Weights of a small image classifier.
Model: 64-pixel images, arch convnext_v2, activation geglu, patch size [4, 4], depths [2, 3, 3], widths [64, 128, 256].
Data: trained on simulated grey scan slices of phantoms with and without marks, 122500 training examples, 99.5 epochs.
Rows from block 4, named by matrix and row number. Rows with one number belong to one neuron. Each number is 128 + 24 x the weight over its row's rms, rounded and kept within 0 to 255. All counts start at 0. Numbers have three digits each. After the name is the row's rms in percent of the matrix's.
# gate: MLP gate (model.blocks.4.mlp.gate.weight, 384x128), inputs 64-127
# fc1: MLP up (model.blocks.4.mlp.fc1.weight, 384x128), inputs 64-127
# fc2: MLP down (model.blocks.4.mlp.fc2.weight, 128x384, transposed), outputs 64-127
gate.269 092:103129131135123136139162167134112141134106130090139108150143133116150125131165117106124115149149142118156115148121108099137073169117109147135165140135124112082120127134160129103143123180150174
fc1.269 096:093157097140111123118108145137154132125132123121176129125098100134164142125142106127110143112142144145128139129109124166144059142100146123085102139138096134121132133124112141122145131156108179
fc2.269 098:129103093133124112163182115151107117066119037153112131089114137121127151121104173120098143074129129139142136111086118090147100116138119134153136176132189159145122137125127119123116119120120139
gate.270 090:169124128145139113162132082114107138122122091152109147110146146164109131143085134139114125181133182092137112158125155130124075086122097158156113132134126132092133175139155156148152148103135088
fc1.270 093:115133122133085139140137160139161170149149149160139099145103095109123108106166151151123096114152073117120100133174121158154132114125128086117163106185151140154121133090145142153126095132157129
fc2.270 087:121128117094116164104109132153089132115140149114147104065141116142121131130183144122137138118134142127000145122132134155140118133116142023135138097134100120165132147140118143118136149093123123
gate.271 095:157120052135120137144160115101158165140131156187095128131139139150160151130141149087086123145121113167134105123130122104155079134150117114180129114112157083107139108126114142115144112146096103
fc1.271 099:129129137086128131121100125119126124134122131132139095101084143139129159156139119133128091135169159169132122193112142139129131126093123109087132097132130126089141141167108114178146159068143110
fc2.271 097:097135142082171140129116176115139110120148130108153117120157087116117157129119141125110123114150131182133152094142141125154112120112170153155100103124116150107108123144121155080126095075117132
gate.272 102:156154142107152104100117131136156131187106106173166135116167115109106110119119137094120145133164137112147140105139126145126108121130139150139169110115106151121154125132158140177148126154138127
fc1.272 109:106128126107128151115158121166112126173127183119112082124123140136136160153128115095135097141136116167162121121094141142143154086098120106134061145100159122138062107150090125101095156138133130
fc2.272 118:139155155164112118116165143089116144163115178135102134147104121148141108136176138105164131163147061120121145144119102175155162086139125139091146169145112131145146130141107081133095100158131126
gate.273 101:077140113151127101117172139109114113104142171118101130118117129103155077130140096108174098142107177126101071150121167145111148109105135126182076136116106140161124137138112134131119130148134136
fc1.273 092:079116122154088164118131136113096116159135107105087123130116151120121150146105122109180121191139094112113142156109145167115149081113120141121097142119116146100078111157115143141136157127137147
fc2.273 089:126126131120128118121120124115128124107130147119117127085117145139127126140090115145119126135145116152255137127122107129122136121141132255112119114137129132149127123135134138123119113125131130
gate.274 105:105137134135112161141143113093088118111116185151102129125138163156146103156147104111113100102142173156141097094087123110098100110125152127141118142113120154149149165158131162115107153166149151
fc1.274 104:088124092158110168136112134084107123158130136137104101129114168144120125159099109111118158153154141139146148129104148125115101086110104128129091119115121144112117164143074173123139125124113164
fc2.274 100:122132137126119140122137139129123127000126077138121132071133131135132121118117145117115130116147107123255124133116128118126118106118125241117129161140122142134137129138125113136118127135127119
gate.275 105:125152128138104122134144125129118121143154127126104106169140126143138122110142140099108118093195127116107114124160119154131069115097133167149133132075127162124125198087163135137116150129150138
fc1.275 106:096119145104097126077105103151109091125169143165118138151164114149135135147208137099192187084133101118127133102100146121102100125126155143105119163125166101153134114126124142116118122124115166
fc2.275 117:153135136145136085139136147082149076121143093152118181142084122116112096154099122112127113123121165124165117131093157113157140110168120195136099134113140107093104092099150101111090131137120133
gate.276 089:158141111138135144144169119131173146124117125164140109101160123091095158157105105118124171132162137153106116154124102086139112113121099121118129158123122136104156141100181172137159152114136179
fc1.276 087:148117080135109139137156119138158122094166147187114142119194145135102155199142128088119118164140091115163090126151097135080160103089085106101136169108138143163132151114160151112129097126149139
fc2.276 075:148129163119137109135097136141086104092134185166104166077106137191129127127157146148130114119141145114116122106173147146145122129180098149151127108107126124128121093134085092114112149100118165
gate.277 097:123111183109132127145129149155123115135088097132143134099116090126092088126133089159138127157175128065138133162148099141158141167076141093127134156121134181149117171117162119079076142093130119
fc1.277 099:072127129115095163130121144126155119112187124091149103106129158086138146152157195140105108099050107138119137115125116120137124078115106164099111139198103132133169146127104114143168122156120116
fc2.277 097:182153134135101109103146114121118151118095118125119121129086163123161072141118109153169148124125138097137118152101101160137158114120095137096138140145129111137113150115152074162114150171123104
gate.279 101:149146114102100151092148141101108136103094161096095148156111130125140134108118107153078110094135143146138130143135117135141136158167134140121107056152115135145144147115129137173084163101116172
fc1.279 100:112121138142118111128131120170137114113097129124123136132146132138149097136123142137069120108112121122168103114143109130109125160106108116116174106109121146145120160127122089155128110152114068
fc2.279 089:138119123118121124118127123113152122255106127120118143255130108115140122139128125124135121140117128122070108121117140127125138121126121049098135107126139118110131115120133120112118129160120103
gate.280 102:133096191102124133106126157120121122148101129147119117151145138163101156129130145128102062133147126116146145149126123097148137117133132094129122137168077110117183113125087129150157088135101145
fc1.280 103:090158122129129103139142105208125105142103127098130162102153150143129125137112116145139150166120167109099088078115118081138126162132111152138105123141140143112094084131159158095122133167155082
fc2.280 092:100154146136141176116120174104144116122116166127158104116164118117103121160141159117122106140099116153141160172130110124156133108145158131095069149081098147132176120137105116104138114100138106
gate.281 099:125088148115125127102169077144176132119147115197143132165160148117137164124154158092134130128137138134135144132097157141132102142144118117107114161110104138148110143134167105126111142136089169
fc1.281 101:093135120132096129107138086105118166133117162144134091092167144136144143163107186143108119126152157088118099147078145112091120151090154156147131141140128091123120166124091150148136124086120159
fc2.281 098:117098089137127092147164126137102123097114049129122126097064180093167119155081125112108168077126144126104115121108135099130122102148098091171145178156169130102118128107147123150114146151129149
gate.282 100:119152161153151077122093160146137082171096120095144124160112096153092116132153104110126120132123132106101138131144119060096117109131148093128176129117135153117138115143140132119133112114131134
fc1.282 104:186121187107127109121120087126108120137123126176140088122175135141158096115135134128201156143121166105100125097120148133156091147112122128154090121127130114143128181097127115130101140125140140
fc2.282 100:109107130114166144125086123126146097168150138129105143177156102156115160124137142155078104137115132132131125102172163102104077132143122100156131099110153114125119091132133154093135120090101139
gate.283 091:116112106149117146133121143142112160120173071120147114118107104149122142149115114093138122133110104110114112123184184113142119113096123127150201128123163147151164169147120084120137102177129132
fc1.283 084:092179135152109105123113162148179134137119123107131117142123141122102174100165142118172109126089113121155099182127121147142168148150153115104104108094114121146116110151113136135147141172102141
fc2.283 072:146116110133154155124131088150111128120175104141094114137154086158126178107143150131091145130137148108178121107117136107141093110139129071141131176128164149149107116146151133121153115129081125
gate.284 106:137117128104162125148136162129121171168138112116140127121132124118105131127114151100102177117167116133180184106163134125125124119159059162163134103144139121131139138122093107123108133122117133
fc1.284 108:078139178142105138127136094147138119096117144084100121115127142128145134103105148157094119075160153109092136144128103121134121134124128146120103161150087100135154126142144132106121108150125157
fc2.284 113:113086113142115141122123101118129125135126142153119160118107153173105144148132175130095125152105115135147090130197113130110113112153110119139159136098163093154126106141108112097114154113133140
gate.285 119:106128117124127125143172121148141134145111084162135101127148159141135161131110118170135146130156116133153133187104102130151105102152163154105145121137128143104172125144110129133097129100073129
fc1.285 114:125085106146097123133104138115130116126157137100134122106091130183142102166127141147089121138124162092123120126143074140063127093114105104125154132148150163136113149144123142109159138147146135
fc2.285 143:131110112164115093145135120104115119064126108179105130144113109154107111147146166084130129130140085082143114151109100134131132106165126090118147199124155125146158111169113093162097118136113125
gate.286 094:114158142132157159101124131147119150145134082118140125106176094134160131128094092121115104129118134138130119107124183124108134098104172125172151110119138121120108142127109102165137118177151086
fc1.286 093:113139121152113102145110163160155144121112111137164097167104166146097177132149132156142109131128123130109116158120152131126130124139095111157109083104115098136097117101171138142086123156107116
fc2.286 091:133127125159143146087144096117110145048164093160097099087134131159133150120167130110109136148145107104134144126123124132130157131147127060134155175132166149146117115151111116133136132144085173
gate.287 096:149123143133116136087140174122172086133127100182160123137158087142102193128115109112150104135104096127120140151168182096133133143110123130142122115115174136115119159133115135138115104136124090
fc1.287 100:111142128130135134135155115109136112141090170109113143128140145181177128083119117138100133155145120130153129110138090116144107168103124133083094112078118121138123142082147126104108107187117103
fc2.287 096:100114120116110175121109112140127156063106136134150124043160126152128120110145150141105143129112102113091120152162093153083134149137135097101126139121117138093143149181119132139166148116146138
gate.288 101:114098094133160124134105129157142036148110142119134135112115127119113089109073134178120139098135161180119143112148090108141112102134110131098146141131149165097157131143136111110123120126146106
fc1.288 105:124151158150101121166189118154090165122122139162101091110129081132112123160133116066126134141158112093100123099146129128096119147124105133135131117153097151156148157138161116144092153140144142
fc2.288 122:115143111128111108092100102098146091127155121152154152155126110099104100128116097097135152117106129086141106153089163112107138147102103115122094120144105093116105098112164162139119130145126091
gate.289 106:119116085110133137144154133123136108124128160155151160101143122162142140130146117112135146127111166138136105111126111107149181128128141150122150160169144119130141086148145129154140086088130127
fc1.289 101:093077138119124106135141103171161125108177148156154149084140135160136119155187138146116121110128130131142126097061097136120111163111156124079157136144167148136149125111161208121120142114112146
fc2.289 093:127146122131152134139128128132137167215123144099142138233160124112135140115183106155154141150127130128056122112154121132127129129110131000114151082141091125094122130135138144117132127124117131
gate.290 108:159134103110141117134122136145138180154141102143155171151112127120096133106139124125140140177119112171145157110119122115138104085148112143164165133159137134127127148093101111142155146106108111
fc1.290 105:129127139152090129114120104150170100127131123140131126151185143145124146161135122117107123147123147120063103129118112171148126091087173109109157120103121111136127104107152150147136097161146144
fc2.290 105:121143137171107140134165150094159124118120132148104152151137144148098130161169167118134111181110095127183117152181109126132149101139126115139164151099139093142135104130111093110091113130138124
gate.291 103:129169084118123108125121137150122077148079105175138144126136083114125138132118104161132111126139102081159102156111132158135104180113127104160122146117093119109097123094118117047076120107154143
fc1.291 104:122128180133144110144133116130116159126146172084175105144151161135132116132125166128096118091136155133099162089134118115139129121168122137074145073120139145093166130160118154166183136164079140
fc2.291 103:153174164145109121130167135117119162131110125111123102154100132120138098126156129104190136151138098116109133140137097161160149105150094080108152163139097111145136134110121068150092121155129120
gate.293 096:159124128108169128078152091157079146162138130122134133131144101128119124119101099129128172133135132107124152093112145106184143115133150145176127124148126149139110116110103121119133112142170123
fc1.293 097:121160115145156078156139197111154157096109150131101083107084146127122146137117151156119117141155119124116139150085120115139130165122116134127087111134077109117156154129145127097144147106119112
fc2.293 098:117140123139160130134110111132114121133176117165105098152146086162135175104128128127115136109170150122137157099142143089137127134144124122158125161125148162149108100141107110129126116113077178
gate.294 095:114147180117097151131161125152146119150134136141147096114184148099148104094110111176138130145155121160116149149133108150174129101091138108133174135168165134080145138131156128122145126149103097
fc1.294 097:123149164106113086139125125134104115144136110104128120134114108136076139124127113126180126148145093131126126124116149117114096120104114116111133131145095113130159163130074161105182136120101181
fc2.294 084:121123125106114153091148106137095138133127088140141090123114135089133101114143133080111130111109121099045142176108136149106128148102135048122125154193136150134126134115150155132159135146140091
gate.297 098:113155119094079137157118142105108137147107151115097105149132135098110091131140164182128116086126125111113141110140117138134122136123133110128147128171137127132158129091091123138163124125053124
fc1.297 098:165093126097147138135162134091121114101105132138132177097140134133126127111162104075151109162138148140164079127142158160096138142100101113164107166115165100153101160098145117119110130150167144
fc2.297 091:131134110125106156102123094142115156088137129135119111113098158162146129112137126167130162137145138114142137102150093124133163165131092136135165152137118133197117150126110108143118174129116154
gate.298 096:131128136134138087161110096148138153127155128125077153114112138160128136186126125136124117119106153111119166147132153097098143118127135102092143110170132140090149115112100061118108175111156147
fc1.298 093:100160108148118170116122175117121115121060132095161141146173114130184127095098132175124161164141150124137171140109088130146125111104160148122112145136093139144104140105140125112131072126105101
fc2.298 087:120144177111160133119149166102161101163140162119132148120166149131148139127065097100116127140136109170131156123098169137149112074118135126136116138162126132098108076125166154098105083112103120
gate.299 122:125147106092123118137090137096109141141124125134144095113126098118164103141134120122098081151115127140117113142116116183221108119120167110119158139131104136154146143118117093131136087131107106
fc1.299 128:114114135118111120101133155155154136193124118127088126145130124149128145104099164174130126135159150135132177164078108107137099126131132146144112133149122148110188144111123175128157072103086097
fc2.299 139:131121121099114132131114132151113119223107161127130120131121086130139112122112151123126169069146189138068119127131124109132112111144108064130113083131138102102125147148137109156125155125116126
gate.300 095:148119091113152123109155114145122116135120132104147139109124108147133137148124127132121140142149142135159126096157142145104124159081093112170159091070142099122126163109125134124123115146152119
fc1.300 091:122155157089151117145201117124122116102084148137142113144127174122188133104131151157112124156123162114121125146095098127179116155116144149131100118160136085115142144142104138060105137116113144
fc2.300 083:097120134117157132126102120143154063129164134160087127125149091168131166111130113117121121124145138144163148116143191101151115129161137148166142145095171119143114091129125108105121138132081124
gate.301 098:135151131147145105133114119125086134140131133148133104130139180133146130080097119085144172158139099111108208179167113118141102130161135146099156140142148122121126122131081150103098159110105140
fc1.301 098:122152092166157072157135110147130107116120148170107134145146171097085135174132117124130131129129114143127144159146133103126081117133135121123130137128143132111141132128066199180107127100139147
fc2.301 100:128154127116159108135135137134110131106147119134127135099140086119151131094049101101129163103142155141198146099122150103147122118123098206158119108159103130122081106097151100123102119117102139
gate.303 103:131165123138153122121135150139095141154107110119116104142158128144118135147141095122149129126112118169157138108162157131134171131121138113171106085126131130080121097073091116153080135187173135
fc1.303 103:104103149126092132129093171082120105154105123155109119153108105139180138103127139112105147120098154082167181133140135158072148098127135069121118123151132122126139123144094133099130119132093144
fc2.303 102:116152150109134103136131134104190094100150125101155142190172107102102144135156129139175104107141118185166107120089120140149140109106158093090109106139106139077120094133132153093089099131118106
gate.304 102:144149131127105114114100132132139108134056103129111106117118114150121100116108131159124059120162148098139106205131134147109101119112177130166142131109118091122096116099108105186069117164138138
fc1.304 095:170125057123155113107103126155103153123155145157129123109133118137136093130154117105155084111135074123132105120127122192127116117130133144144130088140127058144076113112133126150100135174145126
fc2.304 096:115113103088119126102131105160134137158111138142124097125135188138165114114100083154123166103131132129195123133115114135097122144091114189124146088152164141121127144152179168135149158159127120
gate.305 101:121160127100181086126089118118132100147127091136131127150091112103087146139128153154067168123103135114112139109086094095129129110149142102117142121116142182102142086148146162126162108109112094
fc1.305 099:096156134185134099139124166148128116129110135146132161128125131123117102130112126121084154127109133092126133169149136104098135120128175156137160108091136138109122116120142143081135155121133114
fc2.305 094:093153125089109145104164134146112154119121102109156104098148156086152118102109090129156161101129116142121149133116122129139157152073129133138134115188103147094117153114141174126125114139137114
gate.306 103:150129115144148151172126139095088103133166108164136121084111076124132128138123114111113138193110153116108161121122169142119139097097134079143118151116144140116128122104124105104148133112138118
fc1.306 099:138118097118123068151145145154151090139090131121110148148132120143098114128117092078110124113098130142183128124147104136106136145153135160120159152113124097138138127119085109138124142136105165
fc2.306 096:137109089133151112158092101145181106073138160165150117148150105130109155120176153145103141108135173151159094122098119097112114124129136076125078159100117146103118103140156145126139141153123128
gate.307 099:161101154118117122125068147122149147146118109175142139142144115177150192142111105097125138149100154144133176131151139127129147142140130124127108120107155141080160128147123149090130123167124112
fc1.307 097:144119180109141096070113137142098164148150117155125093128092098140143140143105174099147148127124167152091102105113142104104137077112111116145137084165107130117128114136153128109124137133143114
fc2.307 101:128167133145164085133124134122127118145172178122105128166127116121133148118126095149143128138160160150184140084107142108169168142120128163142136124153088150130094119098125137112092125141110158
gate.309 104:145106148154117171139079124136181133131066088138164122127125132147125155135133129120094163142134169135152169177161126099152156123142133117104161148109153174128149128143158119146117120122143103
fc1.309 097:133114088138180096100155156118125093155139157127144150149093119114150158138128125125155128082111128115158141118142085135143120128170148145080121109115116157155165099148139147141153124085141159
fc2.309 096:139120135116073143100142102134103167097101133127130115043092149130132084122117104120143136143121108085123114175130110162106159154121118138107150129149119119159143156137125112179147173160148123
gate.310 098:107131145168142132145158123148156144167112130097170111130199106158122119117128132156148145143150176146128158112129162115140115108120134159167131127139122134085155146103117107130117119132156129
fc1.310 100:124086101178118130097152163114097137137151135090080089119152117120134123101123110127121127175148150139128134106110147149120146150102159092124118114092130172085159111140122152134133139106114136
fc2.310 097:104110116094120101124094108151164110168125138130145116160132103081133111101136125136158150086138141150115109141099137140100116148089151141115070114152111128092113143121190150149144139138138086
gate.312 103:172155152141133094092131114099128130146105107140105119151154118098112196081101119117151106178108151126157139109118171108190120147089099120149102107105143102119105136107127132124156147145127132
fc1.312 102:163120144124141078125111115141141174153195115159138091141122120151114142146130180120125100089108120139100134122114132118100152116065121127132129135167155113145153131151082128121159111112135131
fc2.312 100:089120122088141150144145129167112140165138083135138078107149133117170151099102098142133153073146163146107168111092134110150110138097117170141122120171142175126110141126166147119152123117104130
gate.313 101:150157131112066097118101193127135121131158148109113110132102094096120147109128088143116137120140106137120104149137142117140103105105147127145105080126100148132125186124139139139161155151142138
fc1.313 103:127104097102129129121184113117130110115112144112153087167140137164176110112136103141092065120190141110104130142131145151156124127131130115138125104120148121113160154155131163108122152123139144
fc2.313 097:142143119165144150148192168087111173084127075112135160088131155095092132147135134095122102167106081116123154149143113145146130096129148127124160146145141133140131117117114122091098087099153149
gate.314 103:111156133147180107165130115124149111144116116168125098136138092125104134134104134117127129163173136150123139091115118151130115125112078130139128148148112157117164170113120114065139117128136157
fc1.314 113:162118175109091108137145130102050165105142094096115164127103164105142103117137161133128144137103102110147128159155118116152095096143127121122127155125135122160124129129088104149150122128087097
fc2.314 125:114152140100161147119126125178105163130151139118121087155138114136168162089165119168130144115156169167125165094131118134152130146098124093140125117152106165129093156123134144111149136109109163
gate.315 092:110109122136112083141160131117160182123150127150140119120142150151128126118133150123133156161102126163125169117123133107129111122094139086151117137121128116122110158093157141099123121127095087
fc1.315 095:127117139180117157165114091137122082119186126138149090124116118117081150143113158133155111119126096136112112128132125171111136107154126153097108161130086162130130103156168083131149147141123133
fc2.315 077:155148118116117095153158160128113101080101084106146121086110158086104098145117121158151122103116117134123140159095119120154107109106153109088091164148119119102141130122158162119110098142169094
gate.316 096:097155089124139157075134197108084116148115140111117125113111120098125102170145085111150175148136135131115152125120097164149125121149133132162110133171150158113124111088109145099120145148171165
fc1.316 095:111122083123121120107109126146140111144153143070108126161088088152091189111113103132112139095158118162128117139111151121086120112172127140104146126095107134153120098148129112168150115152133114
fc2.316 089:098120107136128173151168136120126143161094108158115104051148126127143124103076159083098131119110114112040157140175116078116079128138116152133120139113130118158169160094133111119158123091170128
gate.317 098:066110136078129103127118119126119142135119108108123121142121155119088169131131134111125121154158147115094120119132130124127120126104123099077120124100140128115157121173112130130140120108101147
fc1.317 097:144094167135151129076134161099120102144122131184164123114128148111118107120163137102140165151137162134113105153130120123142121122131137135122137121086096118119142112125145158124112145153119160
fc2.317 091:113126164103149107153127159122167083109110149130120102118134097121130105127101110124139155081143144156105153155093154132139128086138147122152072134129140163115139124148169124150113097109111113
gate.318 103:115136145105101110177146099147136163127123083172135164109146069121119118146112116088140142174111140125125111089146141122156082111125070144130170128148117178136125110145149100124107111164178135
fc1.318 103:112124137098122130134126127148116166134136150124170119131161173126149100152160123142125178141135120142122119111139179054122138162122135108175154110170159060167124158102112141104137109154124159
fc2.318 094:094138118120118144120165156131100161110093132091152104098106155085129108152138151114136114098103117173070151137169092128144136140118121092131119147140128146121146179122085125100117165136152176
gate.320 106:163153138125171100103142168102139163184157137143144134132132097138089124106154138080123160140138144124115141116151138146165115123096113101128132103085107124125118114077089130165169122132154123
fc1.320 100:115141135145166105083107128129107173162101165083119084108140143134139150137132151190115102132150126119130107120123130130156139123093096089135090090153127122124108130119090138130106155107134135
fc2.320 109:155160151105119147099172117147073174130134112118122088095101147131170103101121083098166155115146114094095158137124123152144152141121096158129167130159140156162129149128126103154116135154118139
gate.321 096:196109117141130139140186135125140147133184100171124096130134124148157135108143100074122141138104107149138162132167158140109155118114131098157141120107131096132135176129131100129138153142124127
fc1.321 095:157140131121097110103131127136143126123134105141125131129161145115146150114126098113121099118103137135131123182128140151136163165155140133136158087148142130115135113182120144128077117193086141
fc2.321 084:131153125154146144114150140112159120173143160113114112210138094137147160110108108105139125109145125163239131113159147101129151109112120114163138157118121116141093134125121114133111129140097158
gate.322 102:126132130124117131115146150112156058128124095125169102132135126129149136127122094146139133130137109170127118096186129144109163125084090104086131124164171180109128182159133105100126123147121119
fc1.322 094:093134128101161107106132146167110106153118125128157117146116138133103104135130127136165150147127128070154167135119112132154085154169113138112174118173157144099152122143088097117133147090090126
fc2.322 095:113156150094145123128136153134096144138140147138139104142134118099159112125133065121155153102136161129112168127108156126151140145120106167143100101157110161131121140093151140147134116118118122
gate.323 101:123135132134147110179163133098163137163148128147154121139136097158117150115073148064163109137111124133111125121118205127104138141126112113151124093118091125106136156122116148104149141153120162
fc1.323 098:143087095161137112119173128131117141095116136139100156142100127138135127145123129108115103113102145092161084171157115113133130157154115140108132158074150141156135108193096136156137137109110126
fc2.323 098:078138131127167122151097128147154105060144192137129130124157107150128162114168149182131131091171153172183127083100123098138129117127122103139098167107116141110109126122124126124123139138111141
gate.324 095:118129097173134131154141120139127127139112126124141119086129141101124136125085104144147128158141096138099113156113148119174144106169099123140119130125109148129171114133132120123154110104093125
fc1.324 091:130115128110145126104148126112125161117166164107117109083145163114117152122121071137124133134211077131150099137141138116109127143104164108142113131112141103126116147126093123140160090136144133
fc2.324 090:160166124124159085117116138129109103151164139121110154168108111135131140140085117134129114118125184126101146096102165100155106123154105163139114103105130132151098111089107106121089125129093139
gate.325 102:132119115102113138147101122127121089133129114145072147137113134113112145126105103132123119111148151174158138155136094120110145142118156138124105116079125118118120188138104113175138097155098143
fc1.325 109:112093125168113158153130094113157110085163122106094148095102150074115119121136139120150088111091116148139100153141117100099130127123132133138085127138121112148118152124121106163160152124120148
fc2.325 085:134120168120169137167155153144135159105119098074107115102097170135150141163079096191144098131131125167165146107127116139136133089136133172129160131128163163128136139140112113108130114116107180
gate.326 096:129095157123135107138117101131130182150113118093116091136141113172118099098110184130159120113159122097141144124115147138106104131153135143169107138155097063085137132115101119149099127141082126
fc1.326 101:145119056142130098152109091103151136109117126158106138114100097110129132148152117131103120152128121135135135129132140160077149134115144097115143166143079107160103144094130148111079123155153137
fc2.326 104:140158134105124114073128112137115155144136156109125088135132151146169118095117093145147184140143139094158168126118126161131148158115098138132159086168086125155118137120146132149130149152116117
gate.327 101:141110093111109118143168134137156121113125130162129149111118131125119120097107151102104110110138157111106139124133106134112134194099151124151129146102104117164126192104182139166136142158097084
fc1.327 100:154136098129142126153121146147097123120114150128124123118177093120141092182140140112104172161125167097095131098142124136147109186128108151100175095146121133138099121142134113072119147110130138
fc2.327 091:144135130138121114093102085094129093180177110150095164194110121134124127119177119122135091150126145099096094109125161130137143132134133120133136109138115111106098084110120123121109124161118114
gate.330 099:171141125167120097135094102157176127146093107117129078114108110164142112136121100122113109120065143077109123129108131126122109165105102140138121124161114102107139109088145139141094128119185129
fc1.330 093:109133155121104161159121159134102074092128134126119176098121108147119146123123100128138143152145147182120130135118137119113173130133124109125155163103137167160127178128114094060131119108137139
fc2.330 091:137123118165141108165117136115134083108143139142120187108117106164109149141108172122095111147152104125115109113128149112131131093176141124154133144095147116140125089135099107106098114099116139
gate.331 105:122102153079109148103153124094135149091119094132135155109125084096159138079127132151162129163135157113133124148108158138134086153125156148185119149147124111110152133126108131127111103121147155
fc1.331 101:116119122155124145105151160114126149143149114107115130119146106152114139121079128129143162160103150108127091148119162100100111075081172168192127124110132130128136109146117118119142135096164140
fc2.331 103:119082090120148113148116106140158100066126120163126133062149149117106151142127136133089128094116145164129077123130125084101083140098144120115093159116149138085143125132150170121143141143143124
gate.332 104:143118126161159116113168123165187129135146111124168116122116103134087145093111107099138088088108141120121125159124140172136108120116100142158144133139086151127133132126171131146116137130152090
fc1.332 110:117108119136106104100078151080116147122168119151136147099140122097121140133129147167166163146120099125114128131149167126132130117150112147134139106161137076134126106134088138103118135099127157
fc2.332 126:124143112117114106078127109100144085147144131149135162149106137097101099141112127092127108138108151101125107138127166114134145152125116165149111090128128096155105100076140136112108130152142103
gate.334 088:150128115117127142132133109131148129138170079179158115133124145101169148157148121098158200108138102127125175135109161162114113084122109134138156150148121121138132136119147110115143154070092099
fc1.334 087:088141179070099140141137137147091131137114148122130089090162090163123144120114148129142130131138121105142105092141143101130082107072121101112122125103118120145134178125090135127150118132155153
fc2.334 073:134106131107122090124134125140111135101120119139127157053071152114157126121119129101111155122133130130051099103092127134118128113118106039148129176156153134087090121104129133152119140171150140
gate.335 101:117127185092114070093117141149100165149117123099111145140118140116137143110118111133097127132160126115140110098144146121120105107125092118133121111127121133158121120158160168102141135182100099
fc1.335 106:134117093129114179131112133149130144153138118126128123138112126136139115094137072126129144107126151147120133134150126148124141138168123114122159124165117129124153098111140138128111166114174141
fc2.335 115:137162184110132116111139182090135096131124167072123133151129091110110102166112119106148115139109131131114157154129166167170140097138152132114100098103100146149131102123103113105101110117137119
gate.336 099:106126090151136110148135117139141115125128081159150176076143061136112129138147156085138153175122174103137172108111137134117143174129126123135105126134081086118114147097134103114121140150137137
fc1.336 096:124157097143149129118120161156155130142150134151151126122167118124116152102152111103150122133129098150137103118108178127118133079116126148152100078107134079133098114087118152128138147195189175
fc2.336 100:109095087110078136134112116123153123112089115142149114090138152115115098170095143090147131119095101127102108179110108139085122130135142141109123140119151116142173153154139146139150144108149101
gate.337 102:148130108116141126134134104152160154163081105145138066116161131172142159144083130132154129143150144147087172148145142131122141118141123160131169137149113140065147132140142096131107149116092144
fc1.337 101:147120124159109142126144171129066134142130141108098116136091109079152143073119086108163102148109082148119128138150161122171134130146151145123096118129129129135125109139126126170119143139151134
fc2.337 112:137149157100129150101159127135140134200123105099150096122127139089159110097134075143149157109120135113073152141096134143135147153076108125125127084169095154121111146104155144143141124139138109
gate.338 087:136129160129126125107119112134130163111090138112094135103125088134122116148114122119129151157153131134125130158123122112111112124116133159124114168089099097097099135124159133130144105133095161
fc1.338 088:127104171151139126109155195168088109164131139104155147161145139180132086080107125143136109126126110102152114127094131130170133130136087111127115083120138163101125093139094130099127192101149106
fc2.338 076:085117069119120137142121146131130151142123156162176097195189095085107113109153135058107173104109140120122119144162115094094125159098114113131091137109118127128149173138132136139137154090149137
gate.339 106:122120160105157094142130146128097130157143114132170096110161077151128147158147086131100133123158119190166205097132134144117136104089169152122155111134110143133112162129114103108151132120096144
fc1.339 102:107166167090111119088159118166135126193118160103141140177146156142131117126159127116176150140132141105115115140128114167145098094131082078083122089167150124093120105137119155122144134128092106
fc2.339 101:126150141156126131124193129123125171151120134142079096154115142143176127118107115120146149151154083127114161135120088133133134117100131141122161176158127144154120150112138086141108108156126139
gate.340 115:153092164098120154120102143064099125119147107151135108129101102146098129120123140123120108106166125118128159123097106142102152111123133104085147142144093151118158167113109133117174157093082142
fc1.340 115:087139090134111098198158114119133144085157117096155144126105132107110112107109145150165138123156130120124139113150156107119102165098102142136145107131154149146137133122138097115184133101097091
fc2.340 114:139158156107150140124115173109116110164130142102160136109140121107116122143141109083159107137122136124063142132133151179162132118133158145105108048129116131087138108133120142092126094083149113
gate.342 098:151101075133128140066093156135120113148128108147115148115123115132106135103113095125149103170113098122147128162119135164121135206093119122107096110100097099114068128078113117091104145121127132
fc1.342 099:138104155128141149131131124125118192115196109099113128125131129122130123117137179104115163095095122176096197082148096092140142097125134144093160155175141158122152136106138131136172107123079125
fc2.342 103:163154153152158131125141135128078144133159109130098134179104080133153147099138126117105128142155146105149155105168159137149133106149095108161152133130128147156091107103099070128103119126086148
gate.343 104:150137121090150137112135173124136166128149130163159137131173128128107158191161103100109127128114157084101130123137147100159106161084163154130146152137115111120157149076125143122175073103158145
fc1.343 105:093139133148161145134105111124108178123128133095134137124141126117142134126126138142174113117108083167117138123161126159148124130132092141119128158135163123120137129136064118144100108090127097
fc2.343 101:129118098137088109095136090124153126090125112154120146084119146126128093113116116112142166139101109084155087131106130110112161152105087165108157104154128089112119129097151136152121147171142115
gate.344 102:129130106103137125160122157132157111148106129162095116135113141118144134148135122098104116178133143142146129126133113130141100143151129106134143106155157113144155160124101132107111099110118087
fc1.344 102:122157131110142093098124124115176160140103179122142088119122121115129093110145109086125146100136142133111118141136176128144131183123105132148143092131107121129157160113150164164114153185153164
fc2.344 101:099122109124131117112090100138148106165143204142144131121157131122124135127121112111111127126096177125154105112135166108111117154115101189140119077106127108119105112095137172118147167139143131
gate.345 102:119124139121133148156079107141186090175097123142158086126116142156100142149078145122121106137123127098121138150121106118109150141160142128113158146125118136068120134124137128099125097104099115
fc1.345 103:117090112108107161142129102159150118117155121144109152144133126125140142144098141111084152142104102141133122143124126122119151133137156094105138178126151152070105111107121157106163108105104086
fc2.345 108:130128105082097145107124099155120139150106154123181119108151164090125114117128111149151147104108147134094108149126135139101128165090132116121102104139112114080129151121158178139158146143154102